From a checkpoint of a small contrastive audio-text model.
Model: 26.3M parameters, log mel input, encoder activation swiglu, encoder moe expert_choice, encoder num experts 8, encoder width 256, text encoder norm layernorm.
Training: soap at rate 0.0017, 9300 steps, batches of 256.
Data: trained on single English nouns, adjectives and verbs, spoken by a formant synthesiser in many voices, 30.5 epochs.
Rows from block 7 of the text encoder, named by matrix and row number. Rows with one number belong to one attention dimension. Each number is 500 + 50 x the weight over its row's rms, rounded and kept within 0 to 999. All counts start at 0. Numbers have three digits each. After the name is the row's rms in percent of the matrix's.
# v: attention query, key and value (stacked) (text_encoder.blocks.7.attn.qkv.weight, 1152x384, the v third), inputs 308-383
# proj: attention output (text_encoder.blocks.7.attn.proj.weight, 384x384, transposed), outputs 308-383
v.90 162:500500480538511500500500500500500500500500533455559459523219500577500498432500474500541500500500397597467500500500500487500500588500500500503500500500359500500500500466504942585500500500500493500514500500500500451503500500545559
proj.90 170:500500353500500500500500471501500500584432500500500096500518500215500500495500500500500541500500500481500531500500500500500500500500548500543477500500566515500500500500500514500500500574570505500500500702500568500500500500555500
v.91 094:500500529500477500500463479500515581500500512528500500558500500594500500500500477500417500500579496476500500500500510565500500500500500562500500500500540563457500500500546000485500500500500500486500500500474500500500465500500500
proj.91 091:417500629500500500500500463500500500480705500500500917500474500500500500500482500500500492316500506581450500500500624500500500500500497500500500500500438500500473500500500500500500540379455473500502500500500500500500500500407500
v.92 052:500500500500532500500500500488500500500475500500500423500500500500500500500500623500446500500598500500500500564500500464550437500500500458500500500500500500496500500500500199500388500500500500500500500500500500500500500500500500
proj.92 071:500500500500500500500500500500500500627451500500500369500500500500500500500500500470730500519500500527567500500500500500495500500500500593500500500500500500500500500213500618500500500619574500500500457500500571543500536500500523
v.93 078:500500500500500500537500500500500500500500490500500523500500431500500500500454500500500490500459500521500500443512594500500527500529379500524500500500500417500500500500500999500500500500488496500500511534487547500475500565500568
proj.93 063:532547500627500531500484469500500500500426500500500033500500500500545471467500500500334500500500500416500500500500355494500500500500579519522500500500499500500511500500500434500500500621500500500500500635471500500500500500500500
v.94 027:543500500500500500500500500500428500500500500500500500500500500500500500500500500505500500500500500500500500500500500500500491500500401500500500500557500304500500500500557500500500500500500500500500500500500489500417500500630500
proj.94 018:500500500500500500570500500500500500500500500500500500500500500500500500449457500500500500500500500500500500520500500500500500419650500500500500500500622500500500500500500500500500500558500500500500500500462500500500500500500461
v.95 044:500500500500517500500421500500500500500500500500500549500500496295500567500500500461500500500500590500500500500509500500500500500500500421500500500500552500558500500500500500423435467500500500500500500500531500500500500500500500
proj.95 020:500276500500500500500500500500500500500500491500500500500500500500500500500500500500376344500500500500500500500500648500500500500556415500500452500500500500500432500500500203500500500590500469500500500500500500500500448500500500
v.96 025:500586500539500500500500500500338407358500500500362500500376500500500500500627630500500500500500500659500500500500500500500500500500500500500500500500527500500500500500500731500537500500500560500500500539500500500500500500500500
proj.96 035:510500500466500500500500500500500515500500500500422721500500500500500500500500500500500500500441500500500500500500500500500500500500402500500523500500500500505725500500553500500425567405509500603515500500500500500442534500500439
v.97 075:581500500431500500500500500500500459500522500380500500500500500500489548500500560390500500534500555500500500500490500417500602500455583500507500500500500500606577500500500709504500500543500533488500565691492500500500500508500500
proj.97 079:625500550424500500500500500500500500500559500500500661500448500500504500373555500500500588414500500500500469500500693500511500455500500500419408500500500500500506500500538450495500500232500480606500500361541500463500500500500500
v.98 016:500500500500444353500500500500500500500583500500500500500701500500500500500579631500500500563493500500500500500500500500500500500500714500500500500367500500500500500500500576500500500539500500500500500500584500500500500500500500
proj.98 028:500500500500500418500500500500500500510500500500500500500500500500500500500500500500500177500500500500500500500500500523500500500500500500534500500500396500500500500500500500500500500500500500500500526500500500500500500500500500
v.99 049:500500500500500500451500500500500345500500500500500502480380500611500534500398500500500500500481500500500500500500500355500500500500500500500500500500500500500500500500500820458500500521500500500500500500500500429500500500500522
proj.99 055:500500500500525500500500299500500617500500500500500693500500500539500500434500500500500500500500500500500500500500553476500388500500500460500523500500361500449500500500500455500500500329500500500500500500500500500500500500628448
v.100 033:500500500500440500471500500500500500444500500500500500500500500500500500500500500500500500500500321500483500500500500500500500531500428500533500500568500500500500500500500619500500500500500500500500500302500500500500589500500500
proj.100 036:500500500500500500500500500365500500500500500500450500500466491500500500837534500500300470500500500500500500500662500504500456500500453500487457553500499500500556500500500289500500500354500500500500500500500500500500500500354450
v.101 033:500500570500500500500500500507500500500541500500500500500197500500500500500500500500500500500500500500506500500500500500500500500500352500500500500500500500500500531500500000500500500477590500500547500500448371500500500500586500
proj.101 031:548633500500500517500500500500500500468484500710500215328500500500574500500546500500753500500500500500500500447500500500500500500515500500545482500500500675500500500500500500500500500500500500500500692500500500500597500500500500
v.102 039:500500500500500500500500500500500500500500500500500500500356500411583500500500500500500500500415500500500500408500553500500500500500500500500500500500500500500500500500500944597500500500500560508500500500484500500500500500500500
proj.102 070:517500500500500500500500500500500590500500580482500377500500500500500488500456500500576458532500500500500438500500500544500496559500500500434500484518500500467500500500373653674500500611579437520500500500509500500500500500500518
v.103 024:500500500689415513500500500500500421500500500500500500500500500500500311500500250500469500407534500500500500500500500607500500419500500460500500500500500500500480500500500571500500500500500521500500500500500500500406500422500500
proj.103 029:500500482807500500512500500500500397500500500500500500500500470500500500500500500500500500500500500500500500500537500500500500500500668500624374500500500500533427509500500500500500500522500500500500500500346500500500500500376475
v.104 025:632500500500393500500500500500500387395634500701500500500500500500500500500520500500500500500585500500500418500500500618500679500500455500500500500500386500500500500500500615500634500492500500562500500500500500500500500500500576
proj.104 034:500500500500500671500500579500500500447791500525500500500500500500500500500426500500500500500500500500500500500500500313500500500500500500500620500500500500500500645500500500500500500500500541500500500716500500500500525500500500
v.105 045:629500500497352500415500500500500500476483500500500500500349500500500500500598500483581500500387500500414500500500500500500500500556606559592500500500500494500500500500500911500500500546500566500500500405462500500500500500500500
proj.105 058:538500500500500500500500500500563465549471500452500500500509500650500500500500345500279500500500500642416500491500500500500478500519500500397444500500500500500527500500500478615500500385408500500500512472560500412500503493493500
v.106 038:500500500500500607500500500500500304500500500500500500500500500500500500500500500583500500500500464561500500500500500500500500500597500500500500417601553391500500500560500126500618500543500565463500500661500500500500500500500500
proj.106 043:500500500500500500500500500528500500500500500650500304500500500500500483500500626500500500500500510500500500500500500483500500500500500500405500500500500478500500500500500500382500494500489570500500500382451742500500500511500500
v.107 045:500500500500523500437500500500500533500500500500500500500500500399500500500500500555500500352500500600500500449500500500500500500500500500500500500500500500500500500500500450500500524500500512500500500500500500500500500500500632
proj.107 061:500500500537602500500500500500500500500441500597500500500500464500500500500537500500500500500500438396500500500500500500500500500500660500541629500549500500482500500500437666500500500599500500500500500389466436500500500500500500
v.108 077:407500500500455500500500500511500651494528500500500438500365500500445500500500500500500500500486500500494500500500500500500534500500500500500500500500500500500500500500500771500645500393500485500575500375462500500500500500500555
proj.108 081:500500367500500500500500579500500549500500524553521383500500500500500500500529500500451500458500500500500532500604512424500490403500500500612500500440500500569543500500514500399500500406525449500513500358500500627500500500469500
v.109 059:434500409500500500598487500500500600500492500500426449406500500500469440500532500433489500500500500500500500500500500500547500500500500388426500548473500500474531500500500789500500500500455500500399500500500500500494500500500447
proj.109 101:401500500500489449500500516500500465500500493502500607547500500500508515500500500500527347514500500444500553500500427543500500472500366500495536485485507531500507500500500500486500449549500460364500512500500500476493500500500500
v.110 045:500500500500466500500500455500500566500500500377500500500500500500500500500435500500500500500500500500500500500500500500743630500500500500500500500500500500500497500500481791417500500500500519500455500408500500500500500500500500
proj.110 042:500500677322483500625500500500500395500500500580500500500500500467500500500500500500459255500500519500500537457292404599500500500500500580423523500500447500500500500469500699500500500500500500500500500500500500591500500500500512
v.111 051:534500500500500526500500500500500585469500500500500500500500500500500500500392500500500500500500500500500500500500500500500500500555500500500544500548500511500500500534500148500500500471537500415500500500471464500500500500500604
proj.111 058:446526500500500542500500500500500445455500511500500404500500500238500500500520500487500500500514500500663500500500500385500500437500411500500730500500500500500449500469500558500500500657500525500500500500500500500500500500500572
v.112 057:500500500500456500500500500500500435500503500500500533467661502437500500500500500500500500587500500500500500500505500500634674500500500500500500492500500500500500500500500596500411500500500500500500500556548474500430500500500500
proj.112 051:552500500500500482500500500500500430500573449500500787500500500500500500302500500500500500500500472500488500500500500500564500436500500500369500458500500500500500500500500500500500488500500500418500500500500500500500500500500500
v.113 031:370500513500541500500500431500500625500500500500500500500500500500500500500500500500500500500500500500500500500500500500500500500500480500500500500500500500500500500500500500500500380500500500500500500500500500500500500500500500
proj.113 035:500484500500500500500500500500500500500500500420500467500449500500500500500520500381500500500500468500500500500500557520438500500500500591500381500500500596500500500500500217500500500604517500500500457500500500500500545500500500
v.114 021:500500364500444500500500500500500500500500500383500729500500500500500500500530500500500500500500500500500500500500500452500500393500500500500500423500500758500500500500500500500500494500500500500500500500519500506500582500500500
proj.114 015:500500500500500500500500500302513500500500500500500775500500500500500500500500431500500315500500500500500500500500691609500500500500366500500505500481500500500590500500500500500500512500426404500481500500500500500500500500500500
v.115 043:389631500500557500500500500500500500545500500500500500500500500589405500500437500500500500500500500500500500500440500500500500500500500500463500500500537500500490500500500135475500456459500500500500500478452459500500500500500500
proj.115 042:500500500500500500500500500500500532532423500351500500237500500500500500500500500500500500500494500500500500500500500562500500500500500500584500500500500500500500544725500500500500500653564494500500500500488500500500512407500500
v.116 026:500500500500500500500500500511500500500500500500500500500500500500500500500500500500600500500500500500500500500500500500500500583500500500532500500500500500500500500500500999640516500500526500500500500500500500500500500500500500
proj.116 045:500500500500500500500500598500500500500500500500500228500500500500500500500500559500500546500500500500500509500569500500500500500500500500500500562500500500500500500500500500500500500500571500500500481500500500500500500500500500
v.117 025:500500435380602500520500500500500426500500571500500500354500500500561500500495500500500500500500500500500500500500500500500500500500500500500500500500500500500541500500500714500500500500500500500500500959500500522500557500500500
proj.117 026:500500500500500500500500500500500495500287500285500452500500500500500500500500500500551500500500500500500500500500500630500500392500500500500320500500500500500394500500545500500500500640500412500500467500500500500417500500500382
v.118 047:455500500433506500573500500500500500500500500500500500500877500550500500500500450500500500520500500442539643592500500500500500500500500500473401532500500500500381500500329375500500500465500500500500500500500500500500500500500500
proj.118 048:441500654500500500500500500500500500500452516406500653500500500571500500500500500500500500500500500500500500500393500589500500500500500583471520500466500500500447644500500477500500500614500437500500499648467500500458500500500500
v.119 043:560500500500500500473449500500500500500500500503500457545649500500434500500500500500370500477500500442500500500500500500500560500500497500500500500548406500505500500500378500500387500558500476500500429500500500500500500500500500
proj.119 050:669500500500500562500500500538500417500500500500500463500538500500500500500500500500500503500500500500500500481500326536500500579446507500458500500500500496500500500500500565366500500500500500333500500785500500648500500610500500
v.120 082:500581500519556436500500474500500530500500530603500500529699500500455500500443500447498500500500500500500500504440500500500554500500500500454474530500500500500500500500500255500500500500500458500500500410497469500505495436500500
proj.120 082:424500577592500444500500500405500410500500500507500627500500477500489500500500500500500500524500500500561500497464560459517519367529388500576500547450507500553558486500514363418500500529500500771536500511500500500500500399416500
v.121 060:500500500500489500500500500500500500500500500500500500500757500500423500500476516500500500589500500500500500500500500500567500500500500348484500500500500500500500500500500809500372444500500495500500500500500500500500544530500500
proj.121 052:500500500243500500500500500500500467500500499341500500500444500500500500585536500500500500500500500500500500500500500560500500500500500500500417500500542500552500500500423378500500500500500500500500500500500500500500500500447500
v.122 060:500500500500500500500500500500500500506486500500454432500607456588463500500500500500500500500500500500500500500500500500649500500500500500500490500500500500500500500500500504517500426500500464500458500500454500500500500500500500
proj.122 069:500500486500500500500457500505500500500500500417500627500500500574500578500500500500500546500500500500395500500239600640500500543500500541338157500500500500500500500500500451585500500500500500500500500446500500500500500500500405
v.123 023:500500500391500500500500500500500500500500500500500500500552500500500500500500340492500500500500500500500500500500500500500500500500500470500500500500500434500500500500500231523500500500500500500500500396500500500500562528500500
proj.123 026:500500500500500500500476500466500500500500500500500459500500500500594500500500500540500500500500500500500426500454538500500500519500500500405500500500500500500500500500500500500500500500500500753500500500500704500560443500648500
v.124 046:500500500500541500485500500500500500500500500446290513500940500500500500500500500500500500500500500500500500500500500500500500500480500500500500564500500433500511500500500339500457500500500500500404515500409500500500500500500500
proj.124 066:500500500500500500500500500500500500500507500403500500500500500728500500500500500500500437500500500473500500467500638500500500500500500500500435500500500500406525472500481500500518500405500500500500500490610500500500500451400500
v.125 018:500500500500500500500500500500500500500500500500433500500350500500511544500585500500500500500500500650437500500483500500500500500500500569500500500500500500500500500500500500621500500500500500500500500500500500500500441500500500
proj.125 015:356500500500500500500500500500500500500500500500500500500500500500597578500577500500500500500500500500500514500500500630500500500500500601500454500500500500500500500500500500500500500500500500500500500500569500500500500500500500
v.126 085:354500529553541500500500500563500482516500500500567500500456500445558500522500500500461500500500467500500500500500584500489500500500410500462500500500500500500500500500500107472500505443500451500500500408430500500500500510500500
proj.126 090:529570500756500500500500500500422500500453500641486276477537500500500500500508500500751585552500452500500598467500500444500500500520500582574537633500577500526436500500500508500500500643534519500559500469500500500500524500500500
v.127 028:500500500500500500404500500500500500514500500500500500500500500500500500500500500500455500500382442639500500500500500500500500500500500500500500500500500333500500500500641500500605500500500500555500500500451500500500500500500500
proj.127 029:374500500500500500500500500500532500397500500500500562500500500500453500500510500500500500500500500500515500500500500544500500500500500500500500500500500500500500500500500263500500500575500549500500500500500500442433500500500500
v.128 030:500500500500500500500500500500500500500500500500500500414601500500500500500500500500500549500500500500500500500500322500500622500500500500568500500500500500500472500500500814444500500467500500480500500500500500500500500500500500
proj.128 028:500500500500500500500500500500577500500500500500486562500500500500500500723500500500177390500456500500500500500500620500500500500500360500504313500500500500611500576500331500500500606500381500500500500500500500500500500500596500